Weights of a small CTC image transcriber.
Model: 5.88M parameters, norm batchnorm, widths [64, 128, 256].
Training: 12000 steps, batches of 128.
Rows from block 8 of a small CTC image transcriber, named by matrix and row number. Rows with one number belong to one channel. Each number is 128 + 24 x the weight over its row's rms, rounded and kept within 0 to 255. All counts start at 0. Numbers have three digits each. After the name is the row's rms in percent of the matrix's.
After each channel's rows are labels from the 100 images, of 14976, where the channel reaches its highest value: "strongest on" is what is common among them; "peak on" is the class under the peak. Only what is clearly more common there than usual is listed. The data: short English words printed on busy colour backdrops. In brackets: how many of the 100.
# convs0: first 3x3 conv (model.blocks.8.convs.0.weight, 256x128x3x3, each kernel summed), inputs 64-127
# convs1: second 3x3 conv (model.blocks.8.convs.1.weight, 256x256x3x3, transposed, each kernel summed), outputs 86-171

convs0.199 096:138180154151126117113126079148125157115091106162149139173110123145130127103120128116126162151150092121151149122183102143119096130109122154212154117136101128160121105141137110131127123103128130
convs1.199 096:135115164120127119126158105119118138166100103089136168127150146150120088145076109148101127117122110102164114096127158118119156141120091105108134109149135123114166145150126147130128147114132118103166097159112146107108127135105088130151137126152137139103163112
strongest on: the letter m (84); capitals (72)
peak on: letter m (28)

convs0.136 105:107087119114144087123167104146084121145103125093138114146140096144138100106151070119122148142155102119138109134101130125141129134095135130144121127158164150106105126112092146152124130137139121
convs1.136 099:096135094117132123127134135116129164109115098107154118133110172088104108132106119130154154153153137121092087103141133093115125110111119113095129082122126121101157115142112117147111139102131156109125103107146121181135128169131137139174135141092109100107121142
strongest on: the letter m (100); capitals (71)
peak on: letter m (47)

convs0.0 102:113123128118145120089132133145120132188100146113104150167103130177139149142099121118134100122115134160081116187139135110164169132088115130129141139140082133096132149126091121111140132121125124
convs1.0 098:150106150136095117095148141110074104103118136124154131158124069099135101165136091159115102087113119147180118133132108109124107129125146155137193112094112119115150127146093128111124156132167110113099156097124140094135119094149141134124125130133088129082154099
strongest on: the letter r (100); small letters (61); the letter k (33)
peak on: letter r (29)

convs0.153 081:113127145139115111101115091158082114107086161113128130116137135118115152116124121087125135100126093164137121070142115157136113082131141110133141122140050126108111096152193126106122119091143068
convs1.153 095:155148129122080144121120141129139134081154147118154140135148148149131124121131111165122142125192121142153146082095112081124145136128141108077136146122116130106145099139119162124121164138154163123142158139135133101139148117087104078141138146163151126118093109
strongest on: the letter t (100)
peak on: letter t (76)

convs0.53 126:142122187117138127140144106149099130100131146112108121112156089152125089108102159160113246107113122144102126102136102131129073107153148135086122131143122087159139092128098149119130195124143126
convs1.53 103:119128099095131076118107132096128162127145142120133124137109142122132105151142103137107123116151131103120108115117130103136101120119129162128151122112138145101105143150130111117155144147123147116181110137111151139101098105117108147106154119149255141110103125
strongest on: the letter t (100); capitals (95)
peak on: letter t (31)

convs0.164 105:111149122140120096127122108136144122129209074168150109161151126064150093157168145133118133109151139115163203111112088080107127148122100110165139095152123125098107146106120117123156122116090118
convs1.164 102:114133158117137126104127135145102132119114148125112142160114126150145120112112120122123112113127151133126096104117139095085151162108104145157110123167125166153137115099143129130116116111120125101143106154185125148093093214100120093090140101104148126200130133
strongest on: capitals (100); the letter a (100)
peak on: letter a (31)

convs0.26 109:141171136112157115105111147101140117108128156135110147187109131175132131130108124129144129140131161168132145107156108098239121084117125095135139124123158126138120128096107091166168112145110126
convs1.26 098:072146102140127168112138138129133097146168125131113141129118083118128145138123155132064086125123109115123150119147136094120117120141132114183172164136159134151154116110116150115104120105137139099149123074141111124117195125112120139133107134079103162114122122
strongest on: the letter r (100); capitals (71)
peak on: letter r (33)

convs0.78 117:186140158098134109142095115109123124137102139120102174113124091152147107102188130129100119112125137146151161117131123159135137139144127118157129122148144115131098113074175107167124127121102086
convs1.78 105:127146097093142092151132114137103124157141119166119131126108123106095107125150101160138118122153133108096126137135121138117118108111147095109150126116130098128137106122140115144146137130104115116106202163151119145134123114129122112147144130132129115122115122
strongest on: the letter e (96)
peak on: letter e (30)

convs0.39 091:155119131115088158130116128124119124136120105100153153097135181128140146089143108129113121125132117123100114112172100112131127139138140131113137126120137134123135138073102086147099099135118121
convs1.39 096:081116150159147119114078087134095107145121122165106165168140130093115146134134098171114126125103132155118112118137129119120137115190113084110140161119137136125142093115104143115111116119124165104153190107130129124113130139121108155123083140123133131127111104
strongest on: the letter w (100)
peak on: letter w (32)

convs0.174 088:135153118079139141097091142129109133139128134123111109127110135116091124107078106128142119130131129099108121110100205134128112068132099151129168167129131140113136142154092079122119161121111099
convs1.174 092:128185104141141108088076164114104197112111121079125144120126135131119108119136127139123096114120110106144126134127147111126156164110138135124104143135133135203115109066109120161127103102131146132143125108160111157129129135100121147148126130102084119117121114
strongest on: the letter e (76); the letter h (75)
peak on: letter h (25)

convs0.235 105:095139133127107107143124133129118117147063135173098124127151183136152147139142109135143136111143179121131191184145130057136159118139125121115134143150149124135126129077110132157150130141154116
convs1.235 097:124086102131130129164158142156092108144132130109153124132137111149158100129133111088141151120097114114149095158131128135090098154112149133101151100088165125162120145116098166135120118126102138128094146151116112098138140118143127136121135110111087157078171121
strongest on: the letter r (100); capitals (89)
peak on: letter r (32)

convs0.209 123:142118113126133150115140126169110146176120141124131145140114134134138240138145133089107050113117125135170131096121115111119172116115135120139173149124140177118125112102228116128129095094146112
convs1.209 122:106125122114140147106108116135134128140146134102156106109092137131143136126133120158110118123135138126128079116120152149162138121138123158103111132141126120128085137122129112162119120135124129157109135146114106080106108131103132093097123137189255154117106128
strongest on: the letter t (100); small letters (61)
peak on: letter t (25)

convs0.230 080:131118096142110148151106125111124154116177120116113156130112119156201152123114126150109130128102132129152141178153152117110162074102136154149103142119110162126172080120129132116128121142111169
convs1.230 094:126110124124134102109120159122116142139127107132117153160109118096134109114132103112086113094129158129098129135143086101136144147172124099160130155142208170150114055113140126160130155132133093175156100102109125159148167117157111147150117120093098140124142131
strongest on: the letter w (100)
peak on: letter w (45)

convs0.200 112:153084103123126135108121102150082116122142131096145136144132126117139129118131122124128134113117124117132195141125161109114131095132122155082113130132121126036135109112205129120167177147139089
convs1.200 112:128148133146167122151183116116094143132121155122151069127132112143083092125137085148143105105134120133111098123084116120132092145114131113117050102123148119120128119105103132109121137124115137115124094120135132126153088148134162116151158120122118131115079105
strongest on: the letter e (72)
peak on: letter e (26)

convs0.42 113:128100133075119162139118104158109110091109124167118121112138105120099118094114103131139121182155120112130106100135104149082145133129127149107122137119142147089126145121135117129086141133110100
convs1.42 107:090126116173126124145107133130110131120100140137103156159084097147096186125128121141071143093134119099114141137132097144123127142150172118140140157141144129093092109121112136151152144104122118155173126146115113155188076182145117184118165163132125119114121111
strongest on: the letter w (99)
peak on: letter w (30)

convs0.58 108:126146155143132146158118117136179143110086133115118103119094142114132106100133121116112120166114121145185153132094138152078129132130114123146109129125148094134145125095185107114095111117116133
convs1.58 106:133152115128195118101150093142117103142140068123135090080077157122117117138092124154141123102149121138090121134135128135134112126132141132105119107117132120120147155129141099100126111119134192152147093103124104193124120126105110115134088122120161081086120112
strongest on: the letter e (100); capitals (84)
peak on: letter e (31)

convs0.126 119:145118152138129109115139109120109138113151113124121125129132111126110124144129130113100110107147119164120094111144099139124091095113137129121133130124126150131109118075148100146170125255112098
convs1.126 102:101139114099129115135125114148146121093089141120175112183140139124149146113087142097099101149100095148133117157114131137129110087129130183108106168110153129210122118106146154119107126112132114093158156101155131131150117117122128118149111150127078118146075078
strongest on: the letter k (100); the letter c (36)
peak on: letter k (48)

convs0.146 111:118125119128110078124138147106130100137119141162113114137171119164115122119149118096119138125102151093142141152103147130113129124130114134106128160130180141103094102099103149156088140136145135
convs1.146 110:105100137125183151155146127144169113108126135144090117139123103176129140123113130158132122107143100101141108141122139146122139106157130124126109135117115118102112136118132184127114124129178090135159121139088110092133114158128140090135134102131128174135136090
strongest on: the letter w (100); the letter o (69); the letter n (63); word: town (30)
peak on: letter w (37)

convs0.251 102:117094148126119149151122146165094126144114100190108140134116164124132108129136164080106084117115102165127111112135144104166147129139112122132170097147092147157148125118132144102091111100131119
convs1.251 099:138140161089175126126101117134144145148130144101102084155140113112126150108111118131112128129114150085144173139142152118126093128128117103107113085108133115135083154118112104107174106118167113181096149119082106085140096119101159095103116151115166104119123114
strongest on: the letter w (93)
peak on: letter w (40)

convs0.162 092:134159128105121119151098158104114094135144124120138134161181139150148114135086137115111083139138126108117203161103093103138155125137131167143140111120134095119120139139084130167141141141096163
convs1.162 092:134123134125117151115110080085093116119095186118101102165117125114150110162153158159141096129116126152141136104138128100101132158149140138119123138120133108098143108141145115140120119157116124107101149109221103101149151114088140150139155135097161151154171137
strongest on: the letter r (100); capitals (87)
peak on: letter r (30)

convs0.135 101:123131176134130139166100103133113154198067147123086116135134119138131112110131129136098141153085143150129130132116109116168121112107118125132186149100098126106108128118150098111144101176086117
convs1.135 100:149126124104136113142118135159150152131152062113137127130115121127095101114072097131160117124094135180118094089125114093117170107142129140114133178134138138178113133155111137133122171115124121130056136123128140083127118144119113113137099155157142164113104154
strongest on: the letter k (99); the letter c (47)
peak on: letter k (53)